Weights of a small image captioner: decoder activation gelu.
Rows from block 3 of the image encoder of a small image captioner, named by matrix and row number. Rows with one number belong to one neuron. Each number is 128 + 32 x the weight over its row's rms, rounded and kept within 0 to 255. All counts start at 0. Numbers have three digits each. After the name is the row's rms in percent of the matrix's.
After each neuron's rows are labels from the 100 images, of 14976, where the neuron reaches its highest value: "responds to" is what is common among them. Only what is clearly more common there than usual is listed. The data: small renderings of single solids in any pose.
# fc1: MLP up (encoder.blocks.3.mlp.fc1.weight, 1152x192), inputs 96-191
# fc2: MLP down (encoder.blocks.3.mlp.fc2.weight, 192x1152, transposed), outputs 96-191

fc1.199 116:102137082155124102164112128156148115159160131137157161137110124144080126160139169159160115141143165165034098130069099054058130145089126154138177142100144148192176042086138040192164138117121052114135137114154121134133138141114136160107093097115184088195104158153152117117149146100152133158
fc2.199 108:163091168097148097139160114119070099096117110161085175130117117108203102128146129080143145161203161094139107135133118165188084116126181058101097106063140152115175176135114153177090061128105114142119113120101186117118122131110131109105137152129095172116194116148104130156068165130105161103
responds to: brown

fc1.601 080:110151055099114170142102086150157106143129134083096087060162172136098152124128178146107176109074022114136155068099079124132123164168087128154151151109153174071126111094178144185147075169140205152076133098132105108138112170177148110163103083142111140100137111096131154142119083097085100095
fc2.601 080:172139152190074119128106115118135140145124144146112120171169089123130115145135127139142106092173190159120172150122128110061137132102156155119099078142109152106125164123154183155178117127145088140101129111120101102087115164160099128105091129084109129108169145194155091104181180174192037148
responds to: teal

fc1.130 074:168124099156187168158112101207129128098097197111143064075117148142122076157164101112068126146134144224148128154080098136113139168140151148216110104128155122147145090070121125172077128111124077119147117105156087143112157088144142105110145173133108113073130149133101175146157107105111148113
fc2.130 072:104129182114120146220083103117117111165137101090182156154105079196169103098139114129159172153154122134167067082145119163124173143135102113131118172140141117108173099135161140089092181136097100149107108124050164108116095142166119152176180138062172168089108174083168126129190155113120120106
responds to: matte; blue; red

fc1.339 093:147066152192125071177098156039171116126154140064190105047107158097141116155123133101128134094114134101150156154071139124133128121118139196095114086106089106106145081071116128134155106153116125097119133112110155133108096097122130106133190161160120126156163115198142129104141126123128131152
fc2.339 099:076091097140128162111140127188080145125081134169109115174163104149111172121130154140200149146123076158154101142194156122108107114123149103132132176101170096156093156156137128098128148089127176161107104087185159113125092145152123118165146145107084113061093111096157146177100171163118129118
responds to: pink

fc1.251 072:084130152125133134105122118129104105143125108145111116072133138072146114160108141180143071145121118102120056149047150194125093130163190117207136168149142121177139055106113147120113135118121115156109129139179094107094123129139062129115108100129185094161136120085151185136070200167130054118
fc2.251 071:116167114102121140124096143144191157139111151154135143189113167108106124132100160152131205137172159095162147140149161136166179123068076166070108062128092096148092122146144060174167185124140136108215101157121140178166172156091165108123176102122136119154114127110153139217129119123078171099
responds to: teal; blue

fc1.84 166:163104177133148129094137110098089099065134088111137104105155106138132130128117194112118169184094143160138175150067161154137111195110104172139174143112159130090167104165179102140176167112113171165112161110140132160204099126152140111102120121126190128089107192104190048136117180104146174154
fc2.84 153:139080133101143103136127139132178151193169092142196097092110108183151098185083160078107148177153113155168104114118092085187142192107126190160113174154118043139043134119133140142142137101117115087092096093123128119179145151111138148178196163150099125088132130141160110086115122146095141054
responds to: green

fc1.243 125:071116120069148192106134099189156120107162127141079118111166073143078124160116145165099151098069119096191110092076080145122113102185143064171076089106180145071181143121066155148090121168092145126127160123121110103093095115174072141162129094143159100149121096142170099129136199181109100095
fc2.243 123:115149129145017098080113134125166143141098185116101109096139173081135092103144139162126128064064099071153122146129157086148103110109085107160174144041116106191092105110077081130074183068095162147140127083149093144134134111156154103178158101139092145180138042082097175079163164176145143162
responds to: teal

fc1.215 085:159157107146155153171104098129141124162187129152113126079142107108155139046097099142167172054131160115122122061103185136137133161086121153103145148132125085085130131118129146132074098129147105142143134163120108146143062077170141103164133071137091172146159120104140114118119112147107152188
fc2.215 078:110178090126082079078085096193155140134133100072116117150133194115137141136142108132099114152110135154179154136148098147158113151147186133161161180123118030152095115131123103143125151076187115083124111150104127090143168103142127212090190156109162121078121156119166141106161088097140158098
responds to: blue; matte

fc1.78 083:110107206124150105155099124163186143112119111126058158118129137134094162111157148131145133129125134125096094110116129149158152117180084160124088109139070142164078120122080096133141144099161149133039097171111090095141155093086100178104105130172149130151165104142105179130104113097094129127
fc2.78 077:129085126120141099149180158155132107113125115181171122121141138046120141144088148144106149127154119093132103138150144140097111145122088143143182144120142140108057136151191175124108043166121137175160173101138158163113088167161179110103150083105073144121144162115154061156118169114140161059
responds to: blue; red

fc1.156 089:166117103137127050132162162157128102085121089126135139127137159160126114110221080102149159138143083092147102101169112044130109177124105116157154124086172127207158144156067137184080121171106094099088080173127146135172140153088131176150127102101093079110109086106091126125069068156101152174
fc2.156 087:135122178093191178122126119115123160171187153109136178116145105106130106162133124141116070084152138164118131142107150201143177095159140141179077134152101180142110105086168170125183114111131136156154154134114067102079146118163086141114100122109131137157091106149146161138172190117158085115
responds to: blue

fc1.698 111:077105108156123148136118160091138138106117105120145195091168116113145098132155104140140204042078191112122169163132109142104140110107142125132119104101112138093089078112106120135086135126154126147123188134125152082088102091087113155158162147144105106060151066072174157187093129165138010059
fc2.698 109:118134113133092120118140123117104169100143122144091098099131114091068138175138133112114135130033106109134114086076146110174080163155068146077113169096221117128145078095131123070107124062063145084147113106113094117147162137099144116152064157163155133186104132135087144118090155160129102195
responds to: teal

fc1.276 097:147076113084098137140122128144094104120115103089101138188089129120129112106135096115140088072171181135150100109110190124114081110084103116106164154202150098152090095144134124075110126180130161120163118118146106173163145132143142159150174113138110123137105150136132047055107161174140106105
fc2.276 101:094199099123119132170105157107117138098188149152101108105145139170125136114158103177142088167099149136149153062125089133157190104197164115121127164088073168131166117073101122145122122157058076082171071130085143119115156115155149150097166140114121103173139179081111086109069161085111162176
responds to: blue

fc1.186 082:111134122055092154070097133131139108116098164148134136109138128151105107115088175142107165124072085142141096096132136154083099149079146143126115071186154127084134080132157130151122157137078167163125102143101097148151087115097116107229094151155144152176123150104127106148169149103162068147
fc2.186 087:169117150174140149132189112102118099129121132092148103157150150113110128128107073110163145179157167108126173156131116098161134063150084160128156140076131130155133134126076084138123121126155121165143124089138161090081091139166107154093182111122119088111140127135167110118127069147138155119
responds to: green

fc1.115 092:092137102127131125162161092191162126160188138093168119146147172111065138149102127129180098159135087128138134149149107154154070136120138150116141099088162121120158082154151083076090122150162147132116094163193069163166130104135171154123106183140077110183061136112109145168146103134103136127
fc2.115 088:156111168120122134080095176066083177134100124162119139143164093138152089096150095146104108135119156071117132144150153052112141145116109053130150158171120129142151156193105131216149162061125091100123099127108105117154167089123030069134120147148226110089138150116103135104108134119148117102
responds to: teal; green

fc1.275 108:097150142128157148132113098113095111148152114163173171133179108135187146116114095096120132144144090096121129118140143102104145158130124154106095143109136088130064095109102132122113204144097109137117108120166103132121109111066194052188094052125058152118122157136077123130159101179179163140
fc2.275 112:180144082130134162078108125086157166124157138128101184095116156184174110145153096139131107102049180138126151102110097139124170145121204129047065119054106106085139182102168126142111084147170126144145143077186120091086102118098121186077118056132103111148104167184126156117140120089130138087
responds to: purple; red

fc1.3 089:158156149104128136147140131104111077152143089079047114171136112103077157110141116166163130141152181108093074091151166173115080117133120136127136064098068146114177138105145124169091112255040146148095092155154131162129073112133144164085086110138135141142149130138083119111109103126082090084
fc2.3 094:134135181143226066111166125164092162092149133136131147097172123119156125169046121117146117140144131098138119088116091208121202124162147092145120179152168138166038129187138112127120124112188074103161093168119145162190147082113134138193088129149083132117163121126109115135130076082149157066
responds to: purple

fc1.458 122:174172129188165136133125152186089101149128066106138065164085135142127161160130122132130139179073107136169121120072127090114137032118110141110100113140138117130120143163106092113105106168174127147185148061105176097194097139140104143133171108131032126081194184126165159071152149089122149166
fc2.458 117:123125112123162147134185105146100108137152158156116140084134091188133167087125141105184157124159094144122119196163064086122198204151072170122148155175153099064104100126104127124122158153176095131107107165098086149100109124153148158145183161081133100146109190138172124121041135164127134135
responds to: matte; yellow; red

fc1.372 085:211174139147145149137118142200045097083156121110114152098139185121110100177093087159069092180143105111131087054146143130156133090138165109135116131190129107148159098109180124103118151214126050125123118100122143166071099205121172084135124107135116068127122132170119107179180088116153154149
fc2.372 083:120136105140178110190142164113084131132083138100106111120200143124099076152186087147132089144165173125040183103111118115134186089139175081127158133079161116113147166148118180135155115143079125160084099105137132139127104123139152209156148181103176172145112132136160194169153159086196125125
responds to: brown; pink

fc1.609 139:138099130129151161119150171106206134111128166132143071137182123183152142122116105085157195142148143156105093152170101094182115060027183127170166098112157115087078137170148152086108197090179149169143174142094090167062173093131170133133156158141129143128148110118104094135124073170130140156
fc2.609 147:144121134129126158121153110121099121162119182141161130077132145118163068107124120126082129138126087101108096151136118121106153128110114118119168161165138133130126103168082063171087128180139124108110090181120115164150113109139106088102175154170172174105134113217106123112100199090126135095
responds to: brown

fc1.611 092:115126082127114097105083144141120118099109135137131205146173130116155059114126104160143063115124116112168133136099142129151159167088177118091143120159140157090105120105127109159163124124186138166118161132115107147047128098152149170107124129121169125169118069073100138090128094153128131150
fc2.611 097:163094129144149112101102151133146131112117122072142111100146117140116152074084159091130109108213120113091156186126144101121117120167129153065157050055117161163115141050096173150088131107146177113066148099139142115125110124113101165133087112140079183111202072121155095167183142156174131146
responds to: teal

fc1.438 074:083144099160085121141077115105103139099161111157109180083127169187064158135101119092098129121137141133122105146161082128156131117084132119148122138106109082089178137075158171170149170134146117140144096125049103108097111118134121159138160100156168121114165145082132173190168102140152102138
fc2.438 079:128213164118129160131092130211172110177092133122132143174082135126127123167124131094112120085116100128177144136087132145117104156144127101138073083154210168092137135130094161088100119111130210213129110096118124105107138142141159113180122095102135136092155112131166121126178122195163115161
responds to: teal; blue

fc1.85 077:102163138078177137149113143145092102091168159139165147083078180156106093125170124053126142189172088117128118142155196181089169111060160143169105127161127147168129117176126148147165125118068142119075117188166140146167111149123104125085143075153061142161126095150144170139155152161052098115
fc2.85 075:117171067134146114173146110091146131150089181126144138149168153123107169074156148156150171161133119209105084093083085093112089135183112093136207126089135145137118134119092164083068122155155109171144088135143100092100145158139148122174198149134143116144138112094190103130103120174070087123
responds to: blue; teal

fc1.149 120:108134101128131089054124114115157129137131097117117107115096093122079108052120168154108127117091184149122105160175137192105158156155136087102140134108121152123147094140107120107146096183141125138158086132117162190057134184161143163185129155151126128125135127165115137140100049081137149062
fc2.149 125:090112170164156081144092151147140120120124123154116194150159186117127137175085149159165094055097036173080100090132136168108122068136107130166121154126161150126079137136081130076152121074147091106129188138097097133146094064118114138130106083109107125167145130142145168115207113144143151235
responds to: pink

fc1.398 103:129112140136106122126137096136087103145190154112126123123156153104112137091100160155096115123114148172077128069117186170089099153125130108175121118135109135117099128110119104134162161133075159060086109181127122122138145151198078154145086131153118100100133149126143119121119135130096142139
fc2.398 099:112133161154096138146058086114121111138078123115156171158126138148118100140138078094153090164145198089155188040115068080174167142098114144126132162110144106115156103081118163091183116150147153156164109151128094175144083077124120150103151131118162093134129178088117117107139169144163149063
responds to: orange

fc1.74 120:116144209151103201138097148086140094155128102115084086112117148108108191110117139105152143097098204169071143176102110158184099172142126116130113152105098131113162099089173159126114117115111118077138169132125153086147130087127135118152114158174162076126152103088144083089129163124136125109
fc2.74 116:120127110173124055133078220167126144154138180094117175121082165101153031142167152105121095125096126082119068086102164177166086147108117144119136108196174117130142087163187154139128134070144153115149187094159107099096098085141094102068164104080099132154132119128172167077146142094159161120
responds to: blue; cube frame

fc1.11 090:183142187105168149162152129146145135098166121058166095090177101112132130113076145144114113133110115146125122113070130112096083088153102070144128078104107123142103118135122153105158114111103062139195079145134143129102170163148122120105113110101104096079116157113106086149136143122112114118
fc2.11 082:093215041150148116136148088131110176142075127152093110160146209110140085096116119135116092085104113100119146128162181141125119127092199094120064111155143098135065097026144138128086159172144138142124190137148140124082113106093080124154157151101095141130152116184098203098134131178108113134
responds to: orange

fc1.120 092:056117195152117079111155111088167094111150134083105169158141092148137197129104091150130118142099196131060137142210151139139136144126115096110092158081143126086053128091136080110134121119113145167140198128115155089122079067097127120181160159105117157166094142107075145127125087060153136047
fc2.120 096:112132098143143137098120149060142115175163105158128160120169123089113123091120198149151119095071054126125121087086126097089052079117125132181158109141095085135106138177126102065132108107120124093114103190130134113113143130165083137119162178131092142148140133133117132216130074132142118164
responds to: pink